From a checkpoint of a small contrastive image-text model.
Model: 4.82M parameters, 32-pixel images, encoder arch vit, encoder norm layernorm, encoder activation gelu, encoder moe expert_choice, encoder num experts 8, encoder patch size [4, 4], encoder layers 8, encoder width 160, text encoder width 192, text encoder layers 6, text encoder norm layernorm, text encoder activation star_relu.
Training: muon at rate 0.04, 10600 steps, batches of 256.
Data: 203450 training examples, 13.3 epochs.
Rows from block 2 of the image encoder, named by matrix and row number. Rows with one number belong to one neuron. Each number is 200 + 30 x the weight over its row's rms, rounded and kept within 0 to 999. All counts start at 0. After the name is the row's rms in percent of the matrix's.
# fc1: MLP up (encoder.blocks.2.mlp.fc1.weight, 480x160), inputs 80-159
# fc2: MLP down (encoder.blocks.2.mlp.fc2.weight, 160x480, transposed), outputs 80-159
fc1.219,077,219,204,177,217,196,170,203,190,130,247,243,184,142,193,152,161,139,214,169,205,242,198,140,188,164,248,221,266,181,190,195,214,201,179,203,204,154,221,221,177,175,161,166,214,177,193,182,172,178,177,192,209,194,182,219,200,221,204,187,217,204,160,247,218,239,201,175,225,196,157,159,276,161,175,237,234,203,146,183,227
fc2.219,074,284,156,186,220,226,217,197,202,225,181,181,273,201,172,204,208,207,224,229,180,156,182,162,198,202,220,136,197,182,210,146,204,215,206,162,205,227,204,187,218,191,192,253,196,177,187,203,163,157,166,230,206,256,215,221,132,147,232,176,209,181,201,259,157,241,174,228,209,178,234,192,157,204,218,178,209,225,173,115,164
fc1.220,107,206,228,197,164,245,173,211,237,163,194,200,237,276,212,259,255,189,156,223,139,202,173,211,138,187,176,196,172,227,192,210,216,178,186,209,213,233,222,223,182,169,228,214,201,264,205,192,243,201,183,229,240,251,171,148,198,207,217,196,228,221,210,174,237,204,203,156,172,157,196,225,207,236,205,207,199,235,188,181,272
fc2.220,106,228,227,200,265,211,211,210,210,203,171,132,220,167,180,187,155,195,222,229,244,157,145,202,206,167,203,135,173,141,190,170,226,186,266,191,183,200,203,192,227,217,195,168,211,144,186,204,165,219,203,202,239,195,209,216,230,222,207,169,177,209,247,188,202,193,263,237,231,188,181,176,173,180,169,219,161,208,195,197,187
fc1.221,111,195,195,214,212,158,218,201,246,232,189,171,196,166,210,160,154,247,188,224,345,220,159,184,158,185,217,169,191,204,116,219,231,193,204,207,250,230,226,208,235,212,194,178,208,203,186,226,191,170,159,187,220,201,193,180,145,221,186,216,221,176,164,181,232,209,223,185,199,173,119,182,192,240,229,183,213,234,190,185,179
fc2.221,124,223,198,223,183,173,187,123,207,273,251,189,193,226,149,227,199,193,237,205,216,176,227,216,204,154,159,181,206,200,293,200,195,169,168,182,177,205,198,158,201,175,167,236,211,275,220,244,228,186,233,176,166,169,189,208,230,232,160,261,187,250,244,212,196,207,223,145,236,213,193,242,171,158,168,209,177,220,203,276,235
fc1.222,083,171,211,177,236,150,186,204,160,220,204,202,202,224,176,175,218,204,199,116,194,261,221,230,252,195,178,173,199,180,222,243,184,223,196,160,166,227,166,215,218,206,224,190,136,178,173,210,226,192,220,272,200,257,181,210,257,207,186,210,232,184,201,178,244,186,243,187,197,199,199,209,218,200,173,183,188,152,237,120,200
fc2.222,082,186,243,189,175,249,168,235,224,173,208,193,191,245,163,203,179,201,211,186,210,251,172,156,145,172,203,246,167,213,216,164,160,190,229,235,173,185,162,218,210,224,201,178,156,153,233,191,185,208,151,199,200,233,145,198,126,217,146,195,239,197,181,257,187,223,176,209,249,184,202,210,258,169,139,220,209,180,204,237,257
fc1.223,114,242,219,207,170,226,169,170,168,250,256,192,180,248,223,208,212,185,200,259,180,202,142,247,210,236,186,245,204,157,119,210,223,226,190,246,152,180,158,228,167,184,211,218,206,223,201,191,241,223,197,194,132,168,191,186,189,219,222,233,159,212,234,196,174,209,198,191,202,173,170,204,234,189,211,198,192,255,239,159,225
fc2.223,109,216,244,201,186,160,234,238,153,212,169,135,256,194,213,171,184,203,210,175,206,190,159,180,194,187,188,224,201,174,181,184,126,285,242,219,164,140,232,158,166,226,198,134,184,179,240,173,209,230,161,213,193,220,186,176,218,181,190,241,188,187,197,277,160,170,181,226,179,194,227,175,165,141,175,217,247,185,235,192,240
fc1.224,116,258,171,173,192,196,210,229,193,177,185,177,222,150,182,163,208,195,222,273,212,283,197,208,229,231,164,195,255,181,229,192,193,169,210,214,232,253,232,204,212,190,207,226,163,232,156,189,209,223,182,89,162,232,183,205,154,198,225,170,192,203,166,205,196,162,241,226,217,211,190,246,267,205,168,202,242,214,193,202,163
fc2.224,109,181,242,244,231,136,190,183,231,148,215,207,191,188,201,236,156,152,197,236,204,210,251,184,162,210,191,169,210,189,213,155,168,190,199,186,167,171,178,209,175,252,193,166,214,163,247,262,236,214,175,242,180,196,273,272,197,166,219,155,229,162,287,204,196,222,147,182,177,199,225,239,225,219,123,218,279,223,224,221,169
fc1.225,090,225,205,245,205,216,188,189,251,177,240,166,161,150,221,192,183,214,237,181,170,159,110,274,213,185,234,194,214,154,188,215,167,203,141,172,196,166,183,185,162,203,173,200,156,182,199,258,229,219,192,205,181,196,213,188,187,154,241,208,210,179,160,232,201,165,155,218,114,198,209,220,239,214,210,177,141,249,226,262,219
fc2.225,096,175,225,179,191,171,226,212,194,253,192,179,234,158,233,217,236,214,192,211,169,172,156,254,209,209,223,180,182,165,204,200,180,237,264,244,162,177,180,196,191,177,197,195,197,243,236,201,273,207,170,171,188,216,175,228,213,159,171,187,258,182,196,203,189,225,204,254,140,187,243,179,174,235,179,261,223,181,196,246,198
fc1.226,102,181,163,246,223,221,246,209,155,212,244,233,212,190,126,179,225,156,227,230,184,160,188,220,218,234,209,160,222,211,209,235,187,210,225,217,199,117,205,228,205,221,212,222,240,238,215,230,200,231,241,191,189,213,222,243,154,183,166,173,183,192,184,245,191,180,197,238,154,222,222,169,300,214,153,177,188,229,184,185,199
fc2.226,106,144,249,188,247,184,246,200,184,242,183,196,191,208,213,213,191,180,193,255,220,148,197,201,200,211,248,204,257,226,195,229,208,150,209,218,221,206,222,178,140,208,195,168,222,153,234,193,227,240,164,216,191,225,188,192,184,222,255,186,236,188,233,220,157,214,225,205,144,217,217,242,146,186,226,239,162,165,209,189,203
fc1.228,123,221,230,220,214,159,166,205,198,218,245,178,184,261,187,224,164,189,197,219,167,185,137,233,200,227,224,225,217,221,232,216,188,222,211,164,135,148,165,195,201,191,215,226,149,216,202,192,247,207,236,231,209,190,208,175,179,179,178,191,183,151,129,187,193,137,289,164,215,199,171,212,222,192,168,224,181,189,266,154,171
fc2.228,147,172,234,164,231,203,228,211,208,220,173,197,210,194,178,181,129,189,205,230,210,187,181,198,170,202,166,266,151,189,166,204,187,148,205,209,174,132,173,196,231,225,222,238,169,149,206,204,203,202,174,228,212,211,228,208,187,172,234,255,205,193,165,227,224,205,206,241,221,231,237,146,194,209,180,234,157,248,219,231,192
fc1.229,060,208,208,172,220,210,155,187,141,215,202,139,169,230,176,224,187,168,228,185,244,278,197,179,200,193,162,212,238,184,220,209,241,215,194,167,169,200,279,227,195,177,238,216,219,204,259,214,188,158,190,207,219,185,162,177,270,191,221,246,176,192,201,239,199,204,144,218,219,226,220,167,212,176,225,192,220,240,204,186,176
fc2.229,059,150,182,216,224,210,196,178,192,161,210,201,228,230,166,146,228,174,235,174,234,211,184,226,247,187,189,172,180,141,214,183,227,237,177,238,152,206,169,216,197,230,220,165,206,150,177,228,206,179,187,183,247,254,251,200,224,225,158,187,196,188,232,157,201,247,212,191,177,182,192,208,190,262,174,215,230,143,196,214,185
fc1.230,109,221,234,170,220,175,188,207,154,174,151,162,273,207,177,227,237,215,179,158,202,227,246,231,209,212,185,253,231,180,239,201,169,121,153,196,206,157,214,221,213,227,187,173,209,191,212,244,167,201,213,199,187,227,220,241,200,267,176,192,172,148,145,179,199,216,137,214,194,216,187,189,244,183,211,211,203,154,217,165,240
fc2.230,099,168,239,221,166,209,135,187,193,194,147,203,174,182,169,194,169,220,199,214,223,213,201,221,217,191,208,245,240,157,150,188,171,261,236,216,157,219,178,147,222,187,168,199,152,227,210,165,174,204,208,204,164,163,184,224,232,162,149,249,231,220,183,186,213,219,179,184,142,177,167,193,230,204,235,232,184,170,248,226,208
fc1.231,122,261,245,179,233,189,237,202,212,163,189,202,190,240,199,166,250,156,191,288,201,178,253,202,191,172,237,183,143,181,194,244,145,185,221,201,252,177,192,181,181,214,184,156,219,184,226,163,193,184,230,161,204,170,201,228,227,256,227,245,193,207,200,177,235,185,203,158,233,232,237,222,156,202,205,173,218,178,227,195,219
fc2.231,118,186,224,224,201,262,170,141,186,210,191,222,238,185,239,261,182,229,177,202,205,224,146,124,190,219,184,234,179,167,220,160,188,149,219,218,163,207,221,227,157,195,216,197,242,198,181,186,173,181,213,149,205,195,229,197,201,192,201,217,196,206,217,203,234,225,244,229,170,180,199,195,192,213,190,180,194,235,207,186,229
fc1.232,035,183,173,174,175,207,250,214,220,165,197,212,195,167,172,180,168,200,202,175,195,230,176,173,194,272,203,239,181,220,223,168,192,189,246,202,201,214,185,135,247,224,187,224,252,204,167,208,198,171,188,189,230,163,195,213,179,183,205,173,241,133,231,240,200,202,229,243,163,248,200,175,233,217,199,216,257,203,224,195,154
fc2.232,038,193,260,233,187,212,236,194,221,226,247,163,206,232,223,169,170,242,159,229,202,212,196,183,189,227,269,189,187,185,193,212,224,197,218,168,195,207,206,281,132,216,188,246,132,233,179,161,150,229,152,205,181,223,256,190,226,201,198,242,121,163,187,195,150,220,193,221,183,209,207,235,149,199,237,184,184,215,213,164,205
fc1.233,112,200,232,179,229,168,181,172,169,165,190,227,200,232,232,186,167,214,234,227,156,144,185,180,212,262,199,194,189,215,243,139,220,195,218,163,242,202,166,209,232,217,190,184,192,198,226,230,169,161,197,224,194,182,205,195,261,174,200,273,184,223,219,221,221,178,161,248,198,161,284,161,188,235,210,229,182,237,240,214,202
fc2.233,122,205,168,203,221,209,208,202,117,215,183,195,213,183,133,196,221,212,195,182,167,252,204,196,197,172,232,229,119,235,216,215,185,203,158,221,228,223,253,182,205,146,188,206,148,225,171,208,220,197,167,192,188,174,177,213,198,212,174,183,165,209,231,170,262,206,224,187,211,179,127,187,224,195,201,196,194,217,171,158,239
fc1.234,093,215,190,224,199,211,204,256,245,223,239,198,247,243,200,177,227,212,174,179,217,179,187,225,177,206,201,171,173,144,215,198,208,160,232,163,229,217,208,247,174,223,175,214,169,212,254,143,224,197,265,138,201,182,222,223,196,198,171,220,214,175,197,219,188,192,218,205,219,212,200,217,229,200,231,307,242,156,240,182,259
fc2.234,090,209,205,225,147,164,179,212,179,224,200,188,230,189,239,196,201,199,178,192,195,261,125,143,200,210,205,220,267,159,209,239,247,149,166,228,195,241,175,225,244,186,156,195,169,190,181,277,224,181,234,181,181,271,195,189,255,167,151,250,217,191,203,228,178,214,143,211,199,200,202,177,180,192,176,177,193,134,208,218,210
fc1.235,082,179,127,189,163,185,183,223,198,162,212,159,210,211,243,200,154,118,236,183,231,186,218,217,286,195,190,237,172,257,209,202,250,204,185,181,199,178,193,131,227,215,190,235,215,204,274,169,166,185,199,235,173,161,228,212,204,223,220,225,152,170,155,232,235,216,197,229,184,228,215,245,240,178,255,166,237,172,211,206,220
fc2.235,083,161,170,230,211,189,217,196,241,195,206,186,187,166,234,138,164,199,194,240,235,201,178,221,165,188,227,213,258,222,185,245,195,216,203,171,222,213,196,282,160,220,178,167,163,203,219,207,205,195,194,186,237,223,223,201,154,138,204,206,214,188,197,158,211,253,179,216,169,200,156,194,177,197,272,182,217,196,192,199,194
fc1.236,087,215,238,201,207,203,217,201,248,225,199,223,221,184,229,185,198,240,193,194,207,175,151,261,158,233,232,231,197,180,216,226,187,175,194,226,237,188,225,261,178,237,202,193,199,173,160,162,153,212,242,210,171,182,186,193,217,132,222,192,185,191,212,146,219,169,226,154,156,189,213,204,229,166,166,179,210,231,177,237,248
fc2.236,093,242,223,239,229,200,211,192,184,220,211,176,195,207,167,181,172,198,231,224,214,139,207,139,217,168,193,159,260,208,163,205,192,207,219,209,169,184,183,156,227,174,241,142,208,156,208,225,215,204,154,186,226,172,204,152,209,199,187,196,174,158,222,194,188,232,155,255,199,172,239,205,248,220,162,223,244,187,168,155,223
fc1.237,124,176,214,202,144,146,154,173,224,269,192,223,220,230,192,198,183,217,211,207,237,225,264,208,195,168,197,187,238,188,157,148,196,211,193,209,250,207,155,196,204,221,202,172,206,173,249,194,191,179,193,188,209,169,210,208,251,172,212,216,199,179,174,208,199,156,216,233,212,211,178,199,174,195,216,227,150,273,177,255,174
fc2.237,118,174,220,230,192,188,186,132,232,190,147,194,160,176,195,191,230,192,174,159,214,185,193,201,156,168,220,180,220,192,256,201,220,174,168,229,242,165,222,196,146,242,217,178,187,225,182,143,161,199,229,201,197,195,208,227,207,192,256,228,188,207,204,242,178,173,208,199,206,197,196,210,197,201,195,182,215,168,234,237,185
fc1.238,090,210,210,205,186,180,221,184,232,230,174,172,186,216,230,198,181,143,178,206,131,231,188,199,209,198,187,206,154,211,135,220,222,243,219,162,212,205,157,225,190,166,169,231,178,152,211,209,135,136,193,223,244,228,177,220,186,202,184,157,237,151,175,161,175,170,248,271,187,200,272,215,187,195,197,109,189,195,223,188,169
fc2.238,093,210,169,246,174,215,155,205,210,171,180,191,173,193,196,183,200,158,221,216,233,165,182,200,187,237,209,194,193,251,201,199,131,181,233,202,196,214,226,130,210,217,163,180,163,167,205,187,238,249,228,176,209,240,175,232,232,193,210,197,192,241,226,226,252,193,178,190,134,178,214,195,142,165,156,212,169,225,247,207,287
fc1.239,103,251,158,250,152,238,183,225,191,200,193,233,217,222,179,195,183,243,192,227,216,181,214,223,214,176,171,233,185,193,228,177,174,187,214,266,224,189,175,175,212,218,210,138,245,185,249,191,190,223,182,223,181,153,227,235,207,167,172,175,143,165,233,199,237,173,190,153,214,124,187,184,208,190,164,233,202,186,174,187,223
fc2.239,103,233,203,264,227,199,176,230,150,160,221,212,209,232,209,204,211,161,206,217,185,234,165,207,187,215,168,275,222,200,203,181,189,173,153,193,200,235,155,260,189,184,207,224,187,180,186,192,166,183,253,211,175,217,195,223,228,194,173,227,179,200,269,225,192,224,156,184,197,191,199,238,193,159,221,212,229,230,180,163,232